config.yaml
encoder_arch: "resnet"
model: "image autoencoder"
dataset: "coloured fractals of 300 iterated function systems on busy backdrops"
train_examples: 97500
image_size: 48
crop_scale_min: 0.8
horizontal_flip: false
translate: 0.06
color_jitter: 0.1
bottleneck: "plain"
downsampling_factor: 4
encoder_norm: "batchnorm"
encoder_activation: "celu"
encoder_depths: [4, 7, 4]
encoder_kernel_size: 3
encoder_stem: "deep"
encoder_avg_pool_shortcut: false
encoder_widths: [64, 128, 256]
loss: "mse"
latent_channels: 4
decoder_norm: "groupnorm"
decoder_activation: "silu"
decoder_weight_standardization: true
decoder_channel_attention: "se"
decoder_widths: [32, 64, 96]
decoder_blocks_per_level: 1
decoder_block: "basic"
decoder_attention: true
decoder_upsampling: "nearest_conv"
init: "orthogonal"
residual_init: "none"
optimizer: "normuon"
muon_scale: "match_rms_adamw"
lr: 0.007
momentum: 0.95
nesterov: true
orthogonalizer: "newton_schulz_5"
adamw_lr_other_params: 0.0013
grad_clip: 3.0
steps: 12900
batch_size: 128
epochs: 16.9
lr_schedule: "linear"
final_lr_fraction: 0.1
warmup_steps: 2580
weight_decay: 0.03
adamw_weight_decay_other_params: 0
Rows from block 3 of the encoder of a small image autoencoder, named by matrix and row number. Rows with one number belong to one channel. Each number is 500 + 25 x the weight over its row's rms, rounded and kept within 0 to 999. All counts start at 0. Numbers have three digits each.
After each channel's rows are labels from the 100 images, of 14976, where the channel reaches its highest value: "strongest on" is what is common among them; "patch colour" is the nearest of a few named colours to the mean colour under the peak. Only what is clearly more common there than usual is listed. The data: coloured fractals of 300 iterated function systems on busy backdrops. In brackets: how many of the 100.
# convs0: first 3x3 conv (encoder.blocks.3.convs.0.weight, 64x64x3x3, each kernel summed), inputs 0-63
# convs1: second 3x3 conv (encoder.blocks.3.convs.1.weight, 64x64x3x3, transposed, each kernel summed), outputs 0-63

convs0.35:502515505475491503479414524479470515498483477503506493491501478459521530495490495505501471532452480516452511506518501513500484481518494473545523484495523502499509464503521580451481493506478498
convs1.35:473485495515502482515539529491507524545555504495463499485482540518473472485485478486535482510501536507464534464444485495506512498518515536536484468517475502440499508491543481478491499487532484
strongest on: white (39); black (33)
patch colour: grey (46)

convs0.20:487501537487547480546532490527451531497522493526495530514481504515474519529485483507499488517544515486471491492494490530505504493437519520468511546490533502512501449486527493477490485507436490
convs1.20:487503500494479510522494495468480479470529467487476508525524527491499488481527544527536524473490488503504438531500450511534537478483504499492502490494505497573445548478484506492493479488468516
strongest on: white (61)
patch colour: grey (45)

convs0.29:518481511517466497532532491476561520476499496457516465465505500536489474502506529507508467485517504538552494508466524462499540453535484496506455490529511514495500507483523473524489492539528487
convs1.29:474472495492504530482482479551456443539512463513533422495481504491451487470498525494496478505487521496517505535484496526489493454502473515484538481492477484498544501499525486486506482484501518
strongest on: black (54); white (29)
patch colour: black (34)

convs0.10:436528510522499477521516502479481457482512527498466492501458511451501578492482500520496545501478509471468480511494488485494473502478540522478514521489481458543500524510483506517505512511521534
convs1.10:502505511467484456468495490474502494503496460514543470474491476476486500494507510478453532543489505544503470514526502517492467536453483487497457533520476489434490493482514512466479492521498460
strongest on: black (51); white (34)
patch colour: grey (51)

convs0.8:501501548520494465482548474497539513498540478518481493486519490509512459540478482478483473541541497522493493474510506497506513448458503488461489577509513516524504483515490497523517516484462486
convs1.8:506479490499515519539474491467481494513481535484519481524462503495484506516497492486510504514491487501474561457472505510478543511530528498518500474489516475402520472481510514496502536516469459
strongest on: white (34); black (32)
patch colour: black (50)

convs0.49:469509498484512481493551528494477530515513456548513507506506465510470521524514493470491510487550498496544527536512514537496487444477484484465498531521495466465486477462493485490481490522484453
convs1.49:498483494519457526518489506489499508566495522490489484473524559471506494485469473507541453505472529492503451520456463488520506509517532523512520466488503488519545484501518505535477480489505542
strongest on: black (43); white (29)
patch colour: grey (49)

convs0.11:540475488514522507545515503527514498493544476491557508489465504536495458490480505492487535456534493483515494510503501483507518501515503550466497503520502520476502519456531422512499522505519467
convs1.11:485487513507485468502471491478486524532515543552485461529502518518454507467474518495560507529519520507481444467511510507461523493525515506545501466531528491487468493474526508479491506471513520
strongest on: white (39); black (31)
patch colour: grey (64)

convs0.37:536459502508555514547516478507480472507546506503501501496492477566474483476483508492503450542507490484467499550473519482515514479514476521494507512502504558504518506460499495509490461524504528
convs1.37:508569508468554479483513473481535497523459473501479491505548482500486515490499466476505490503488472508499565483481537518477463534518460492486501491519501500461465486490494488524505517498474463
strongest on: white (54); black (42)
patch colour: black (69)

convs0.48:460513529512506475505479462566470511492483513477509503497476503523534534487533506484514518497494454477423536518509526485519471493470452499529512539491500525491474496477489493528529500479521502
convs1.48:504471526487504503490523514488530487537492485500519468481485516514454485506529459465470488491505533488508465512467512517466511480512547514534488485543484496440566519508512493474487470467530521
strongest on: white (54); dense (26)
patch colour: black (85)

convs0.34:526454477485474517498460520502529478491534447523523494488511481500513518477498518466485516523517527465483506475496508525528487517507487511493529500526499521478542512488509454522467524422549496
convs1.34:522534501482494453510536525491503510576474525477505453461485506491516503485473436510504494494476464485515465528471498466480534531504491509508505503521513493499481473506517537516520493518448507
strongest on: white (46)
patch colour: black (52)

convs0.42:521526536490517483537481445548498514484475493450489504499515494523499472525523513530505507528528514465457515485526506504470484504467447489538512521493489520508495455437521513486521485480524506
convs1.42:501469478475489533478478490465443529503535501516466530532516488492523499502423501509478471513511484501540554526520499505483502511474487505477502480514518516470547478470485497497524522502487548
strongest on: white (58)
patch colour: black (92)

convs0.19:493455475498463513530549513546480524529492475505482511498484484461474476519483474492515467463509506437491502457497499549496500499496482543488538516490539466477501487458510523494505486468501520
convs1.19:510473518508492535509495518458498491524512478515538494492517520520486503510521489498490460500506498518507519502488528455496498451497488519536517495589462514540547514501474480507504526492516568
strongest on: black (64)
patch colour: grey (67)

convs0.55:457533508479515492503548491511469530491502541499463526503472483545486457485502509518497535458509527511518478546481510494516447542501529469493493516495505473505506495466515484508520469442475503
convs1.55:506516473500479492491492492511465473504491493488514460482486509524495482512487542494517511502510484493483484491534496489527511417481488513528503518541526483509416481518503506489453453444509496
strongest on: black (44)
patch colour: white (84)

convs0.61:472477542475520530497540462513475530509538523541476485511506514513485551537511522512499473481546510474452477521489482507520501501481476501469503537497526487485512482452511480505526493468450508
convs1.61:506536470481514502535507486506535497515475491510481470493465525536457473445502484467533500500458508487514527487457493503473479496519483510518520439516475526424480499496507514523496506484520508
strongest on: black (63)
patch colour: white (31)

convs0.18:503525498507537489484481524498524433492489494501495497484532459522468540523480504499501510537504489502476498525514502499478517499517465412476499507502500524508498506508508515486421516502502448
convs1.18:477537518479478519502495471459529472544461515521438442510458499495500480498505491443497486531516528472490497487521511506495499517533506472532483473542498476462471494500517473524481484515507491
strongest on: black (47); white (29)
patch colour: grey (64)

convs0.21:461534477538484535514488527497494450498534468524512483474495512494509529471515501502501528558507479447504493487491489496490479482475482519489517470502479548506511529498516461507502525441553514
convs1.21:516520511453490455513500493493494518447473538496505499487519494494527508496490556514474436511487492475528486526560491487537495519522487477482491546488490471549452495506530497499515485496511481
strongest on: white (54)
patch colour: grey (52)

convs0.9:516540488459539512489486505485459503507495531491541497486457500506501483489489510553509553443524535544478468527499496505506486519521522504505497478495510450518525523465515470510471511463509473
convs1.9:492543492484487509520507520489476524498495501486487447506519480524499500521506538503481456528486488467498453457545511482526505491488480513492493546510527505555439453529516504486511462465516501
strongest on: black (66)
patch colour: white (89)

convs0.50:502507507475519461542514483532520521477487523475495524485503517528517461527520509547490496487514515499492467485531486506459525510511495531501520524508522506545542513514522511455498511435430496
convs1.50:518558493499505498497491501503495503457525479475508447517504504514542488511478537521476517531510468499464456508487480504507533543519517457474455460471532506547453490515503517504518505516496480
strongest on: black (44)
patch colour: white (63)

convs0.47:524512455534492536467483514501513434503494517488489501475514506489507511471478474525515523508489497486506469509492494472493463518513485505500510462490479474518507547513486452528465545477575527
convs1.47:506491500473510497506492494471507545447485466505497481501514461514514497552494581505464490483499498491487441480529456521532501518520511468478496529508517514492471501487499487474520484501502440
strongest on: black (43); white (27)
patch colour: white (33)

convs0.14:523510525506526512485512446519511534509488503498500524514499519525534475534502481513493485521498536472438511529491510524513479475471496483523488537487505547511501487431536452484507500459468477
convs1.14:518480472506542522471510484483479498514520493492500494500495544495493492481421492488514486469498474481482500435493464505485517511478446478516542471527504503444507475499510502523511547525500532
strongest on: white (39); dense (34)
patch colour: black (64)

convs0.17:570498483494513489491495473504506510496491540440475513475445505531519449485469512532485505480507513519504468445510488523472486554510522485503519488495538536490514493502505476518486502479530523
convs1.17:493555503492467500491513538419463507502508464506520484507518481515496512536509493496512521501485489495478505525485483465518472444499502509527505531471508499510432510532469502501476462495484463
strongest on: black (46)
patch colour: white (74)

convs0.27:485534493493523498513476486513423486512528507460509535531494543518515509487504508500482510529520494508473473482524502510494474548475506533509492513494524539539529524470544512493530517447496456
convs1.27:507532509462492502526509449520504485504495517523474464528474515481543476490495513502479478496511505482494434519534489483539511557523500468470472463512503505498469489495510494511486547562483521
strongest on: black (26)
patch colour: white (95)

convs0.46:475508500504533508482481501468490473460491459481489523498525457469483520522486491462513478542485448458521486515497506509499512473509498486530503510473525546525496462466498576502514513526481473
convs1.46:532520495525462531522494507454483508546506498524478504543488489519512514458477488466499475500500497494471558523527524518473470501539497499498536459511461477459494503530509487523476535479477536
strongest on: white (50)
patch colour: black (83)

convs0.52:498544517494528512488470418546468480494482478530476518492510508526476547502493491491498521552494504494456496515505489509495474482470462523501519504490489511502504499426519485492548494487499503
convs1.52:482499464538506569496514435500482464480527500458504523520512469494505461481513519494511463466490478493490562483497523501516506484477475493470521477500531507530478486492472478508520517501492548
strongest on: dense (43); white (38)
patch colour: black (50)

convs0.12:542498508508467474483502480500549440476481525517483499470451486528533504501483486448494499462493488515464495517466507500521491456468534510522505526496512499521517462475506484506498446479517535
convs1.12:471475487559504521525530469485509513527496474499519453513510529512488501483536566498493469522526509485517523520481507450473494475549464498499504471496525509515560498494503490544506474488500486
strongest on: black (48)
patch colour: white (98)

convs0.2:493490506514483515508543481502522542499566519473509524480482483482505510488517483503496533483509505498522498521489512480496528491462524510478486523481453439506507544491464424538532495485522513
convs1.2:489508500469511462510464478503446466461510515507532468507490490504503476484475526511458540498534504507530454481516481530504521498475507471464489513500509531515536462491516458492465526523486445
strongest on: black (39)
patch colour: white (31)

convs0.24:493531521503544502487509442526479522505490499481484530509524532542527527486537485506499515496522475475441511556490492500496477506486448524520487503479506526501512506433504481510499477484452491
convs1.24:510487452466458494512517472477485508476515514484474515510536484502518473516458548477513487512524478497439514475574473515520515501501475492493528508525537461482454476494493476499496524508505504
strongest on: white (46); dense (31)
patch colour: black (71)

convs0.23:486519525527525476522502506489483476495503533488489488493459513528486503497554495494492512589533451495509497539487493498483498558495490539503481503495484569518483515541500521503506507496523498
convs1.23:510480468530503539471487517514467532501495479487505502496503522494502492486476496476472522453478505499493488422472496509506519448485486506524544528469514504541582514506509488520509520498472484
strongest on: white (46); black (41)
patch colour: grey (62)

convs0.44:538500519503549525526472472514463518490523470483499522542467502565510474481512501491477466505536487480491494494497503503498489495474466509544502502507524578509511458511508503508536499488476540
convs1.44:467488538500443451499490509511516477523494527508508529509500541454535498510497480522510505555511554491523502530515491497508482540487525519486485503532479442530507463506529501501474501520539506
strongest on: white (66)
patch colour: black (59)

convs0.5:506492475489541504519481503554485470492448469475463503473507474521506483498480502512499515519497466484480481472504504542493504522472437549526532523489542512486499498442508478498493484486519544
convs1.5:505494533495482514511433502464477492492533507508508496556504518500503495477501541498484465485544519519494553525520512472483490479506527481472511460535512506517561511492482492466506483499483559
strongest on: white (68)
patch colour: black (89)

convs0.57:509511539518538481481488498475477531521518512437475504479437496507500496494497509511495522511503512493498451499504510500501475545507505535485488524503503503512518531578525506513481493428530506
convs1.57:515472491462493478517524472537521491477502517505476514502509508490501501480536515483500475498500463492484485514518525519499517552511474455507482472465479491442494478449558497471507556518490452
strongest on: black (44); white (33)
patch colour: white (69)

convs0.15:498465467524402478469544541458504501506490534484482479491494479485502448523494498499505508531472499503548479513492503470480547483521487478495485506500518471487492503520499506492461511514516482
convs1.15:465531533488420537474476484515542476488488480491517485513470512459500500557492531482484489486511531499502507506525504496534459505511510509495462508528530443543518482490494505490488482477516514
strongest on: black (63); white (33)
patch colour: grey (62)

convs0.62:499536456523463483496472467496535474512501507534577482501513470496486529499462493495514474516501456471492517495517502495475537440516459470494527500508535459510491500501478505497462504503484479
convs1.62:507498524535473492497515503431499460540513491488454501479486524505475489494507495433516457514500512501501504450493493518501473546555524488508510478507475511442504507486504516529463520497503515
strongest on: black (55); white (31)
patch colour: grey (62)